A small masked image model, trained from scratch.
Training: 23800 steps, batches of 64.
Rows from block 2 of the encoder of a small masked image model, named by matrix and row number. Rows with one number belong to one neuron. Each number is 50 + 10 x the weight over its row's rms, rounded and kept within 0 to 99. All counts start at 0.
After each neuron's rows are labels from the 100 images, of 14976, where the neuron reaches its largest size: "top examples" is what is common among them; "lies over" is the class under the peak. Only what is clearly more common there than usual is listed. The data: drawn small creatures on textured ground. In brackets: how many of the 100, against the usual share in percent.
# gate: MLP gate (encoder.blocks.2.mlp.gate.weight, 416x160), inputs 54-107
# fc1: MLP up (encoder.blocks.2.mlp.fc1.weight, 416x160), inputs 54-107
# fc2: MLP down (encoder.blocks.2.mlp.fc2.weight, 160x416, transposed), outputs 54-107

gate.251:64 65 33 49 54 37 46 64 31 59 41 40 50 49 51 60 54 56 63 68 36 52 45 45 36 44 46 59 49 41 54 35 57 52 66 67 48 48 46 45 63 61 39 46 36 51 68 55 47 38 58 25 45 53
fc1.251:67 49 46 40 50 57 46 66 51 64 40 45 48 64 70 50 37 43 53 53 47 41 65 48 43 45 32 48 75 61 55 57 48 31 62 39 54 55 32 58 54 48 48 46 50 56 44 59 33 26 40 49 64 53
fc2.251:61 38 69 57 65 51 53 65 62 60 49 38 62 53 55 44 38 59 50 40 59 51 43 37 58 56 44 47 50 62 38 56 63 69 35 48 55 45 55 50 29 52 48 47 44 55 45 56 54 44 53 28 58 50
top examples: red (26 vs 8); starfish (25 vs 8.4)
lies over: body (48 vs 12.5)

gate.195:44 36 56 44 39 55 43 53 50 48 49 48 50 62 54 49 32 34 45 46 51 72 66 48 42 56 47 49 44 55 57 38 61 40 38 44 60 59 64 35 55 44 50 53 49 54 71 44 57 51 36 58 54 65
fc1.195:39 42 53 55 37 45 42 38 50 51 56 54 43 57 46 35 40 51 52 57 35 60 55 29 46 54 56 68 51 43 56 50 49 51 58 61 62 68 54 16 46 39 55 45 73 43 68 61 44 64 49 50 55 59
fc2.195:79 49 56 51 54 59 46 41 50 31 56 49 53 59 36 33 48 49 57 51 58 47 58 48 52 44 52 56 54 63 58 57 67 53 48 45 34 56 54 41 47 40 41 52 34 44 32 47 62 48 54 61 48 56
top examples: brown (68 vs 8.3); large (66 vs 25.6); turtle (39 vs 8.6); creature: beetle (25 vs 8.5)
lies over: body (100 vs 12.5)

gate.168:34 38 54 37 60 36 60 53 66 68 49 48 56 48 63 70 44 22 61 50 47 37 41 49 45 40 29 65 31 47 44 54 63 51 42 43 49 43 48 54 40 63 57 43 53 57 68 36 39 51 64 46 60 47
fc1.168:33 43 54 49 52 50 55 58 50 65 49 43 58 50 58 60 59 36 52 32 44 37 38 41 46 38 25 63 21 47 47 50 58 51 39 54 51 45 53 42 35 41 61 45 54 50 66 36 43 48 61 56 60 68
fc2.168:44 52 50 62 52 52 48 41 39 46 38 39 48 40 52 32 54 63 43 73 43 49 58 46 40 48 54 40 62 48 43 44 47 41 63 60 30 35 39 45 55 37 42 56 42 38 52 59 42 47 46 55 47 52
top examples: brown (63 vs 8.3); large (56 vs 25.6); jellyfish (31 vs 8.7); colour: red (25 vs 8)
lies over: body (54 vs 12.5)

gate.88:46 30 43 36 60 36 70 72 50 65 49 49 51 42 36 50 48 32 54 52 46 35 49 58 39 25 56 56 35 67 49 24 57 56 55 58 54 60 59 47 51 51 60 46 48 52 59 49 33 49 54 57 41 52
fc1.88:56 71 47 51 48 66 33 33 37 44 45 60 39 56 65 49 40 72 43 30 53 60 61 43 45 74 55 43 63 45 47 47 60 44 52 39 62 44 40 43 56 69 45 45 45 55 41 58 44 37 45 50 58 33
fc2.88:52 48 45 38 48 57 42 54 55 66 31 52 52 59 37 60 44 39 61 47 51 51 44 47 55 51 68 37 43 46 67 52 41 47 61 58 71 61 45 44 42 50 54 42 43 53 54 47 60 48 49 55 59 43
top examples: brown (42 vs 8.3); butterfly (26 vs 8.1)
lies over: body (76 vs 12.5)

gate.413:65 49 47 56 43 27 45 48 28 56 42 53 48 56 42 35 36 44 45 44 66 57 43 55 47 42 38 49 62 48 51 47 63 41 44 49 52 55 70 56 67 52 60 55 44 41 31 51 48 41 61 29 46 67
fc1.413:59 68 53 51 34 40 45 46 49 51 56 47 50 56 69 51 49 44 43 49 55 48 41 67 38 59 30 45 46 35 61 58 59 55 40 45 42 43 66 52 59 34 56 46 56 66 48 52 40 51 48 37 53 50
fc2.413:53 46 40 51 48 59 38 46 49 61 47 46 66 46 58 62 50 52 35 58 65 36 66 45 58 49 47 31 49 47 36 45 58 51 31 43 48 45 41 60 54 33 53 50 35 72 66 46 22 71 41 48 32 50
top examples: green (44 vs 8.1); plain (44 vs 16.7); teal (32 vs 8.3)
lies over: body (76 vs 12.5)

gate.302:41 56 42 43 57 57 62 64 55 49 52 45 46 53 38 47 54 45 37 26 40 68 37 43 66 48 52 47 40 45 53 40 56 49 48 59 55 46 49 72 45 34 42 54 49 48 48 46 52 62 54 63 56 51
fc1.302:46 43 48 50 75 34 53 56 62 63 56 49 33 42 43 54 53 44 51 62 39 37 51 42 72 42 28 62 62 48 58 52 47 53 56 63 38 54 53 73 54 55 49 47 44 53 47 44 40 75 65 44 49 60
fc2.302:45 60 49 43 65 49 51 47 46 55 39 48 49 51 56 44 59 48 51 44 52 56 53 59 48 55 45 49 56 62 42 61 43 52 39 61 28 43 45 60 54 51 46 45 53 36 18 51 61 50 41 51 59 57
top examples: green (59 vs 8.1); butterfly (33 vs 8.1)
lies over: body (32 vs 12.5)

gate.255:30 47 60 45 67 53 50 42 43 41 55 49 36 36 57 47 76 43 39 54 55 64 40 46 41 54 76 46 44 42 64 45 43 64 48 47 40 18 56 41 42 47 51 36 63 45 40 41 63 69 52 58 55 71
fc1.255:55 60 53 36 40 50 65 38 62 47 56 45 49 43 64 42 58 50 42 62 51 50 43 49 50 54 56 79 37 51 58 52 50 58 34 61 35 35 37 50 57 19 48 59 37 58 66 60 47 81 48 49 47 37
fc2.255:54 45 62 57 56 43 38 48 51 30 60 52 48 48 51 41 58 50 39 28 44 66 39 67 51 52 62 44 46 50 64 52 42 32 62 49 54 55 50 39 41 56 45 52 48 44 35 48 63 43 47 66 55 42
top examples: green (29 vs 8.1)
lies over: body (57 vs 12.5)

gate.218:49 65 41 39 42 38 43 43 27 63 41 37 55 59 43 68 54 49 57 52 48 56 44 39 46 63 54 50 57 46 59 47 47 57 54 51 59 41 64 45 56 36 52 54 51 51 52 43 32 48 59 53 48 29
fc1.218:55 51 51 42 58 50 55 69 62 44 40 41 57 58 39 58 45 45 67 34 45 49 34 50 49 40 34 44 43 55 48 63 34 36 61 41 57 68 55 56 48 64 48 51 47 28 51 45 60 35 59 43 52 41
fc2.218:46 49 58 41 58 60 51 58 39 49 46 47 33 57 42 59 39 53 59 42 41 50 49 62 53 49 65 44 57 65 56 46 45 47 40 55 61 53 35 62 48 40 43 56 36 43 24 51 46 50 45 33 54 48
top examples: red (53 vs 8); brown (25 vs 8.3)
lies over: body (37 vs 12.5); limb or head (33 vs 1.9)

gate.308:28 43 42 55 56 52 51 49 46 33 42 70 47 55 53 61 47 59 48 76 80 50 43 44 46 41 69 41 51 54 54 49 48 42 39 30 38 48 47 56 55 55 59 56 50 61 45 38 56 51 63 55 48 36
fc1.308:36 49 40 46 69 45 52 59 52 53 52 61 48 62 53 65 54 29 43 60 70 53 35 54 45 46 49 69 53 46 64 47 56 47 27 21 50 48 44 59 56 57 59 56 53 63 61 57 55 61 43 33 49 52
fc2.308:56 42 45 55 44 61 46 47 61 52 58 62 57 44 48 43 35 44 39 45 48 46 64 40 63 44 28 47 73 54 49 55 69 51 53 61 54 42 47 42 47 34 55 63 34 54 47 76 69 46 46 65 48 57
top examples: jellyfish (40 vs 8.7); spider (26 vs 8.1)
lies over: body (38 vs 12.5)

gate.174:29 48 59 36 74 46 53 46 41 67 61 52 51 63 42 66 60 44 30 70 45 53 37 50 44 41 57 59 46 40 71 64 54 44 56 55 46 50 45 59 42 64 63 44 57 28 23 57 37 45 48 50 53 41
fc1.174:55 61 50 54 69 33 51 50 60 47 59 59 73 47 48 50 28 46 48 54 61 53 38 85 57 66 39 40 39 60 64 42 58 53 46 42 55 69 68 54 48 35 53 62 39 41 41 35 42 46 55 43 45 49
fc2.174:35 57 54 58 45 43 42 40 54 52 50 47 31 43 33 40 56 47 53 64 54 62 68 43 41 55 47 36 45 57 43 41 57 31 62 54 61 40 43 49 45 51 50 36 39 51 53 62 54 45 48 57 52 59
top examples: jellyfish (35 vs 8.7); brown (33 vs 8.3); spider (26 vs 8.1)
lies over: body (31 vs 12.5)

gate.137:45 38 53 48 72 52 42 58 54 52 49 51 60 76 48 73 45 35 46 46 58 59 59 52 41 47 64 46 65 52 49 59 73 60 53 61 60 55 64 53 47 53 59 57 43 60 29 57 60 41 55 56 59 58
fc1.137:72 63 42 53 31 50 54 49 44 56 38 44 35 46 54 60 60 43 54 67 57 54 50 28 66 44 38 58 49 57 53 52 41 31 44 52 39 46 31 65 43 59 52 60 43 50 65 42 40 58 38 61 48 31
fc2.137:50 61 60 54 54 34 60 48 49 45 49 43 69 38 58 73 44 62 49 47 44 52 47 69 38 33 60 43 62 60 53 47 43 42 44 29 63 61 41 49 44 42 46 56 50 51 46 45 41 36 58 49 39 61
top examples: jellyfish (45 vs 8.7)
lies over: body (34 vs 12.5)

gate.104:43 41 45 62 46 31 45 58 38 59 47 45 67 53 46 50 65 47 53 47 33 51 48 61 44 60 50 51 47 43 59 41 44 44 48 42 53 41 82 35 51 54 57 54 71 44 69 55 43 44 38 43 62 53
fc1.104:46 51 45 55 57 42 48 52 38 65 47 45 59 47 56 45 51 54 57 46 34 42 59 48 47 59 55 62 42 32 50 31 64 54 47 52 47 47 57 18 48 45 47 49 55 56 60 51 36 49 48 49 57 58
fc2.104:46 45 24 60 50 60 48 45 36 47 50 48 46 37 48 49 68 48 37 60 41 48 77 64 50 51 49 53 56 43 59 46 40 43 54 51 25 42 56 42 57 44 54 57 44 47 57 57 46 71 56 71 45 31
top examples: brown (63 vs 8.3); butterfly (44 vs 8.1); red (32 vs 8)
lies over: body (97 vs 12.5)

gate.258:39 60 58 40 44 59 43 44 48 44 63 62 58 54 39 55 50 47 41 62 52 39 33 47 59 55 47 58 22 51 64 64 41 43 50 44 38 64 51 64 44 39 40 69 74 45 74 37 33 54 38 41 53 37
fc1.258:57 40 56 52 44 46 58 58 56 60 44 43 36 47 60 50 34 45 53 65 71 62 32 56 61 31 58 50 45 49 62 45 68 66 45 43 50 38 64 62 45 45 55 66 56 50 47 32 54 54 66 35 54 55
fc2.258:71 50 58 35 58 49 60 60 63 49 39 44 61 56 77 71 50 44 51 48 58 58 45 55 50 46 69 45 61 50 41 37 57 70 43 58 42 63 48 55 49 49 50 43 56 56 35 61 43 47 48 51 54 46
top examples: green (25 vs 8.1)
lies over: body (44 vs 12.5)

gate.1:61 55 44 49 69 61 47 56 43 68 54 35 52 55 56 34 65 37 42 35 40 36 58 35 53 50 54 55 35 41 46 32 49 53 56 63 43 41 63 23 40 55 59 35 53 49 49 66 46 64 40 40 56 66
fc1.1:54 55 58 45 54 51 56 49 56 63 77 39 46 55 53 43 48 42 48 57 44 41 40 57 49 51 25 54 24 55 75 53 45 41 43 42 36 58 40 43 42 59 56 61 47 33 62 54 46 34 40 39 52 56
fc2.1:77 56 57 50 47 45 46 59 50 58 32 53 47 42 62 52 68 43 34 55 59 64 62 41 59 52 52 49 40 48 52 46 52 46 46 51 54 60 44 62 57 46 48 32 49 53 42 40 37 46 36 50 39 39
top examples: jellyfish (25 vs 8.7)
lies over: body (43 vs 12.5)

gate.184:37 41 49 53 62 51 47 45 62 57 70 45 54 44 29 46 40 49 48 36 46 52 56 70 48 56 27 52 52 44 69 49 39 41 49 45 58 63 53 67 53 40 52 54 38 43 33 65 47 48 42 42 42 30
fc1.184:51 52 51 47 54 47 55 51 75 52 65 64 43 51 56 53 38 51 48 34 53 46 58 69 49 54 25 52 39 62 58 48 38 38 53 33 63 70 37 46 39 48 59 46 38 36 30 63 50 53 57 47 45 37
fc2.184:59 36 53 51 30 57 48 46 43 57 71 47 66 45 51 39 38 51 52 42 54 48 42 27 51 39 55 56 58 57 54 64 47 48 73 29 57 47 61 38 47 50 45 54 48 50 43 54 58 32 57 44 47 36
top examples: brown (32 vs 8.3)
lies over: body (58 vs 12.5)

gate.2:42 39 55 41 54 52 50 53 57 45 51 50 55 40 31 44 50 45 53 55 70 57 43 61 54 47 59 49 36 44 56 56 50 55 42 58 42 37 47 42 56 58 45 59 50 44 52 63 56 57 43 54 55 31
fc1.2:62 57 52 52 47 35 44 44 35 67 61 48 57 62 63 56 36 49 57 43 38 46 64 54 53 45 41 48 60 46 56 47 54 60 63 55 61 61 61 49 55 37 52 44 58 45 34 47 37 52 56 32 43 45
fc2.2:51 46 55 56 66 44 62 59 55 63 43 66 35 38 53 62 59 60 59 54 38 45 62 37 34 38 53 61 42 53 45 44 60 42 41 58 50 43 49 54 51 56 48 62 44 67 58 32 37 49 60 55 49 59
top examples: butterfly (29 vs 8.1); red (27 vs 8)
lies over: body (66 vs 12.5)